{"train_examples": 195000, "norm": "rmsnorm", "norm_position": "pre", "hidden_act": "geglu", "head_dim": 32, "num_experts": 16, "experts_per_token": 2, "conv_stem": false, "learning_rate": 0.0052, "adamw_lr_other_params": 0.0013, "max_steps": 11600}
Rows from expert 1 of block 5, named by matrix and row number. Rows with one number belong to one neuron. Each number is 128 + 24 x the weight over its row's rms, rounded and kept within 0 to 255. All counts start at 0. Numbers have three digits each. After the name is the row's rms in percent of the matrix's.
# gate: expert gate (model.blocks.5.mlp.gate, 16x96x192), inputs 96-191
# up: expert up (model.blocks.5.mlp.up, 16x96x192), inputs 96-191
# down: expert down (model.blocks.5.mlp.down, 16x192x96, transposed), outputs 96-191
gate.55 098:166127115125101157133116122124111137131085083121127134124162132144086152135070087148110130180139146111110150124146097134073106138105144118125166124104144105082108110132134094130102106094160124141114124120167127116117123159134112099155104141116124115157115162129184093129083133120096147153
gate.56 098:155138121125113107115122065101163104182127148143114133090124136138123156128131112150111108132125145119159122136178138111113129136109141175114175125110127112082147124148121084131120111121152139134126109148099147089152122143140152196160125105132130108125147097157123059103137130123107139147
gate.57 093:142140159160100129135139162110106087115110121136145093114122120115107112122125109154115129152147127101147154157127135123135137082128130122170093124126101084153160109141153136136126134121140099116110133106164130118145115106131122135108128119109154116161157107129119117162171098141121142164
gate.58 098:123113089125102129126153092132110144116144143063153101113135140117095172095132097109135137141129113138118116147168156152119146095151150077136148133118128133129126140122111143108106149126150121165109139160118091134158191130144098194127124140122149135144131109109113127149156090114169181125
gate.59 010:135104155148137130112139142121122165077106116109168119172154113144133086182084117130138173143142131123145119111131139149162134120119170165093123098139120139119141132167120104132153110138112125168123100141117130099112127185099126160143135110144180118150119120123123120123100156102091125125
gate.60 090:120096145115125130116116103119136092139097123088138137129137144086160128139127151120133157137124156130114114088120116136095088161116137099105131127101131125120141123135091132147098126150105126138138160141123082122135128118124143190156139153128129090142127163116147110111150147112096151150
gate.61 095:103107117119083139142112132125156131148122114135118125138088148095142130097121130099090082150116129140136161099161104136124134112099115138141129108138129150170106129124114105131095112163112170132142079097154111059127156152126142137134122126184148132125129155143118167154105118054147141092
gate.62 096:174143138155124124149142150093128138138155157139100132164132091152178151150179098142140129117104112141116141149113104154139121131122159120145097157116165119117162167176136147128137133149154155094146075150093124169135104135094097114166146157150102093160132152153115118097107137130129155106
gate.63 106:116104145142124142130116112138094164147127117118113122137127149100169119115161130113143146117087161133116134125146112165099105158130122124129136108102129120130153123153096146155148116111111138128139096122130127126138144120122170156130143175113164094150152098115134090133159127146150181083
gate.64 100:151136128120082157110167131087132173117119101127117146122139084103108097113083171133116105166139125103140135104120097122106169131095147160171128115100098118148134136137151120135146174145144126144151141108131140113110115147142134117113151102132098134089083129154146097103119114150162112139
gate.65 102:120120106109108121111117122117131092136124122112118133133134139102109165106129124116152169143156120130100143110114168155208153088081152086122125139151121129139116122136174132114098128106168137106132139127093114128132137129105137118139128092111131157122116137143131124092134168142149127149
gate.66 117:141142112109121125160101127116134131137163106110098162093101117147110123139124140153131138085122085109068130124081138145077094161127099137092119104145114094130126125159126134154114132099171099136125071099160121125140090150168117160141150156149108177140172136119134114163156114196135134084
gate.67 109:142172074157119106138121156075128127123114101127141122136085138128105086139186207152087140146110118126129095152151123151154108135105151111144115119099136138132135128083115127085093146148159162088149108140158200168140157115110139151091143128075091097142123171165121157088139102140151159108
gate.68 107:159125116112111168149140155130133121114124132146135133151159087146157082131118155149155174105153126109134151112123113139074153129130169154144139104153123104112136125111148149133140167139122161097085150103118158109124134148145153158116107156164111111157098146132094167156148124122105098129
gate.69 096:171181086154109145113159152100130153145135145091127118151123174117096105130171117159122096133096132083155154110094106131112119150131130150107084134113096105144134123139078148144141157123130159122113112110161120139077090125124098123172116111110131103139122093097113127147151152131168095125
gate.70 010:127114119113155161079098191104133134177126158142107148125126117155135187127123130120114135065142129169132093113114088093123123100122093126141122141096059134163119118144127122111135106088144134155099151144153151110127130109112112118144081131155160127117143140134145097072099110127138149148
gate.71 107:133134166155120123087096069146146106109161118139108125088149148119146143153153111118097147140158099154160138122126133121140119146124116120160143104138144134140137145195092120174119157128144145149087126108137152092100093137119105175126100137154138178158136128149160104123131158171115151117
gate.72 103:115129122122138114133143145132129158148094143100091106137145108129150060092161157115117144114130070123114124109137095114145100124139126133167154157134132137123142111149112141126106156152140109156042109100156157112174104166164130133151124115108164114105174116103114149155138095073152127068
gate.73 104:155181122146145131151118098127099141140139104133161144117113097128164135202083122131068147128113148151124112158088158115143111107167160144102134140106143126133141121119121128149120145156157127119103142135186184134128062145104125124104139123140154148133109133164145153118091119135154117154
gate.74 097:122079162116138134137081135123141133148151130166156129125116166136118164144144106112157126141140110147095129132148072155128145146109141164124116097075093144128112113107131182161142158100141113109125144129071148134155149122138163118098181118121150142152160120106128135126130190096133080117
gate.75 096:123051092100112171130101108102111099116104143133129173170126139157154163119147147122113146137159116117138117188125091124145170101150108122109116155135142137162119108137114141127088069076093130145135159117136143137136115125118124137089135101109106113131105152138194140130130112091090079153
up.55 097:141143108118094149134095141129114129111086102115116155134158117157087145121086111153110134162124107120141114114143120119081113133099129116105164101105112130088094120136148106133101088106145129156131135115193105106135120164123123151144109138079143104141130171115168133141084142097104161156
up.56 102:109119107125154168115128109126124114116105132167128122119137159142127132134090145098136057107137124102125115115125160082137124115160130140150111110126094148162114150145115089122186133118129116155128180123153116118102105150134169130087125152132144129107122118104106085123108115110140093127
up.57 097:130132081112164137114137114134144164148122161104146172133142107137133181134129122105167103108147109156138100107129168161117120150150133150093135143125146154088142118118124133111099092119091153140106133131096120118085148160126147127123134117145145140076123130137117183082070148147131076084
up.58 106:097197102161114118100149083093145092125138137133115101106137135143158148158106140132121182144107104128113093135104115083164116128101115116120137135120163110076093111134170170104138119120142133122153128150106120133166145096100148122119148136131110152094115145093150153072129174135116084141
up.59 011:128131129118152087144106088109137131151130100093143153111107110125126112155164061137090161136126169117123139147130112109098118107151139089119147148096164114124160152134118112101078118128117170134185125109138131102132178112111126120102171135086171112125088132121129132130126109095163099155
up.60 092:129150116147137121137117136142138146151113124161107111129132107164108108117112102135126122130129096117145133190132108124163172124119113164143135125165125158148093141122128100093135123089168100117105103134085189165129130121141124093113110132107137139127136066078105128145094096141147129095
up.61 094:130135106109165133129156083140106157121112159151143121116157105127092155167125144135181127124153147122181110125097126084136112137149114145110136104144130112088149156139109143133146171108154108141129164164104140115127086091129110140119096141116104126111142118092146074097129125205156144168
up.62 105:141150113124104144147108136141124115107127127138093146127165104166150180102146128153141121130139096123139132082114127105132147125123100124159164173112162136114148147165160126139131173130125126150101123161138132150117079158127082140152102145068095096134124170109137102083141145117126187084
up.63 108:093067117123118151128133109123134124142078120110111162121130148118090138138140143113155142144080154138105128104153113135094138134140136121138171129127107137117151146135134159135157103119131134166135140112077108120133190150119161185118108127110160112133113113090173089134135133137152202097
up.64 104:083145126147186152142083099171158097119153128108136126104143143129160127138118154142145136124092092124120127159116144194146101145121135131083122109142125131146102126185138137137101081106080111133137101170169125122102096112099154170158119165130130093151203127126128145142119162131118150131
up.65 102:099108093120125106117098161135119125114124126159122126145132152124123171115145121170090065155130142154125100101099131130116116104106152145111113150150175177130111117161109100130053154122167130156138133117121102111118117095136130116122147135160128100150114152117141130172122138115120138149
up.66 119:112130152168166117117126106140107141148120150117159079138134161132164141117130124106114120156083178104148147163142125119156152132122151141161127131111139147112132133089089172115123140175093143130113204165118110122109145103130151123096078093099148093160110125134144144107110127051124124162
up.67 102:144160105146120116123127177055124146122138106129165116143088168133090092135182178124095112128119107127121086145153123148145116126119128126134119109112168139123136114079111121089107140126157162105163113138180177153136126125128156139097123120075099108128154163156143134074131128130165141108
up.68 106:092126136096147126168118140150148128123141103127149134145150131156148159147112123164103109134103149118117139141167146140167128126100155156136120127113133120120134149119069135095151150140076100100123088093133156130133126144142139141106082117131133121175132175102142168137115091117106132125
up.69 093:127109116150133123124117109128082144125147152090155112130119123100132165168127103128147114141142185092121141110095147118116115112161139099135131143135141117119145145098140169122085118129133143167135115140153105129118102115135114131123159078118124180169104107134180107136147139107113100112
up.70 011:146109146111135157106139156096149090158121160179085124148191100143127143133137107177143135124061143095118150155145161111090141096142166102161119150101134130161172119161133145117130150104134121115110136152152119167114112125111129117063140141144147123125093134112154143129072187101152129155
up.71 109:128139121140118129192148136160137150123091127130195113117164130139094114108077133123133160125134111122110144104140154126072105115109132138118118143110123137087128094108114134139135120179116116124163129171111119152109136089118113118154151137134093077128134067119088111092139151111164122142
up.72 103:144118141132129138149102115101115085114153136183136123130111152113121205125088094146166119130129158145137101143124148130124157117108114124106116106111154122135095143088150115111136107099119158109178144175095119168096147095102153145130124140153113155159088155146125100118103152181113077172
up.73 111:169151143129106151169139123139116109143148095162140116115099102159142146153084131094083150114131127141107132156119213116156140127110113136092094148128165163125136114087139114113118114143137136159107134152144141117141110170110078165128119141147123130138118154112106181140117106118137118157
up.74 088:166199147133110102166153121113121094131108109093112120095149084139154062121135133121110141107123141133162148149142151132095139106115101172111155170158169131169143141172115105140150128133132139164132124161184118107118091160094099162140126113086125120111108101157095120134141108173125157123
up.75 098:112171153151172123133136170145096092126134142100132097100157122115096116143101145153161096119116123125119130078136166160061102131117167130169105090105117114095111145119153118124176189168155132118129137117130127139104145132114155120132109164163138110131164117127120154117114158156150182119
down.55 096:135139145131122118116163151086149114126160113107104155110085107123149118159126162159116147108114158112144140119124073115134144110145122121129107119117092172123116192181153154155141168137151120127154145130130121180123141132136168148128180115099137162157124110152133113126183118145149098114
down.56 098:152155074104134104137130112105128166140125110104130139120110186112114128136154154173127209143144077157143133126133128167118122146119123116095120076117118136148117104123107118097083123129151144128140129167109113120073143130169107148138157084152124134112123121133129151157106138128126132154
down.57 108:065134127132127126138112084164151148120088089161131128134140095098153104097146149107138123076096133151128119095151187137110140135143152123123121090136142137136112151137195169140180137152124145149123144151107122121112143118152114127124151141150164135132115117117114127088166091123105153095
down.58 102:102106155121163102090137131120120117135122177165096105106104119090147105101120114135111117118136129141159182111135111159155133142135097125174139115093144152141135146076133136140085153091154093132163169117115104114170108118130065144149078124085141124109158103113120095112126167114164143139
down.59 011:127146125116121109145134115079142127117139110151119151092127134126180115142122080102125114151114127099149175138135120124112115123171113098130121168104117108120139102120132112105073118118142097099139161117135136130149131073084094089122172130150147144121112172132128128163149113094155145131
down.60 105:099090158114114121108134138150112155111135119131108157094120102122123104173128108108126084155089139140096090127113121096090118139134142128099107124138099128083119138126145141140108106144086171108136101104149127149094119140071135089111136102143131177117135099151173155169113161156130116139
down.61 097:150112108112140125152108133120168165153159130143127112119119125128129133084098138123082107116135110108087116121138131148154134154104138125154150117126144181097114151160080164111105158106143135153070162126124126108159134139123152170119141130142164153181069139145132145093117164091141149158
down.62 105:106148140134088157106141109146106154107127153128130113135135105132125141164122127105153135148101166133158158161120123129161141158161127135112091073145121177086146153110128133153099118151135140173084141133107138163139172120181134129109075086160149139147097146137110087135137126115122145118
down.63 105:175147101135107124164107158113143123106102115130137129150100117111097146126139160099150110123119147116092120128165098134116147149143118120122080136152112110164141158097143108139162114170149141097122129146121131103074150095132101154128122130144116122134102124149104125106123116150102115072
down.64 103:161101121110145122140136145137123139108155144164119138128105125153129173072118143146151141133166168114129135098150120116119121130177112145130124180093139145094179164117143154119117130165137133121103155109141138152163151134132098078100153140108147146092108184141163168100143090102109159153
down.65 101:198109161138101106100137108127127105102142120108127099111134116156113127138121129168164177137137154108125144133109107122132152137108142105137085196128143146154132154107165161128151141120162127087103147150142154158131134117098123093147107139129118138117161129129128112144134116120144143089
down.66 106:179173138154140123132108132123117107117130155094123126138123168117145122144116149111150125119151118125133128093130147142132146116077205097129113122143080121156145157077134102116118110163135118119120096117133106102101097118125099111083118155157131080110151091106128125121145122118134109146
down.67 106:105165157104174169121143128115106132122070125118133076139111149134126066143172088127078106095133187112168118141132133146119108116118099147119106141144128130099108100174108135105138157104120100140089133163186116143090079111168132112110169159128146106173094127145158082134069086124139114158
down.68 105:152134137143115165144098093127095190139102092146143149108100081137146129117158146088155116120134137091129143142102101140101123139152171167151145135130129172148166132112150101151061131114133146123149108161127090118109079121144142119163121127157110139147145118175150105139127115172107185123
down.69 090:160098146126114133113141147153168145128151126125124132133154132105103105142112143134140132082108178201127103107159126121073144181086134108130119163158123120126110102127124140181141127154108088116110095098174105156097085122151189134168082145115116073124151117102090166112128123137122153127
down.70 011:130100122078110126102174111120141118129095168112171144142162115115140150137153118184110077167064142114122178138110168108143150158158126142162138147115105096141099166105109095114141158132124112143142146156132109119134108136086153098094133129149151115079097164132165145151136133157114136152
down.71 106:178167167120144117095111131099154104065140126146103113113172118149126143119139102159113121139148122182154136125120146148128146156124114131162135128130109054127129140166130146100128148106112151102095130124114203128066119132144131133149139166125138160114112096111129116095098122101157111145
down.72 102:140146112125100128117139144120108130114115140119134099111151132154131114120147097138126084134120142117145116132122130125159139129128149142175122131150125122127155133164123181169120142112142081126139122111111145130166110123123129126156149148157156117159117102110121132143150129116126120102
down.73 110:144147117117129126141094126129097113128168102117109137104091151140157102104136118116137131133139118112152160153128088097150121115138124169101127174111175094115101141183125121112176131135132081149121148157091196171137152148126139088081125130123136137130103126134127140118127125092117132172
down.74 093:189151146131093136105082122178129110093141142118141149116138168124111148142124160145114124115140108102103107125110117102118070112129111130088180090113140128129154137068116109099090140117137113137143110140138152109191109146110125108122075151162151133120135117113164148150154129118116090098
down.75 102:159136138117134145181171094090138131122117144132095152136133109156130144150108127131147142147144144102115147167133103107128138104055140123085126098138123073090122116098149111173128095142116171127147125144145154145146114122096154111100156104129142154083146125105133163154140127145127124135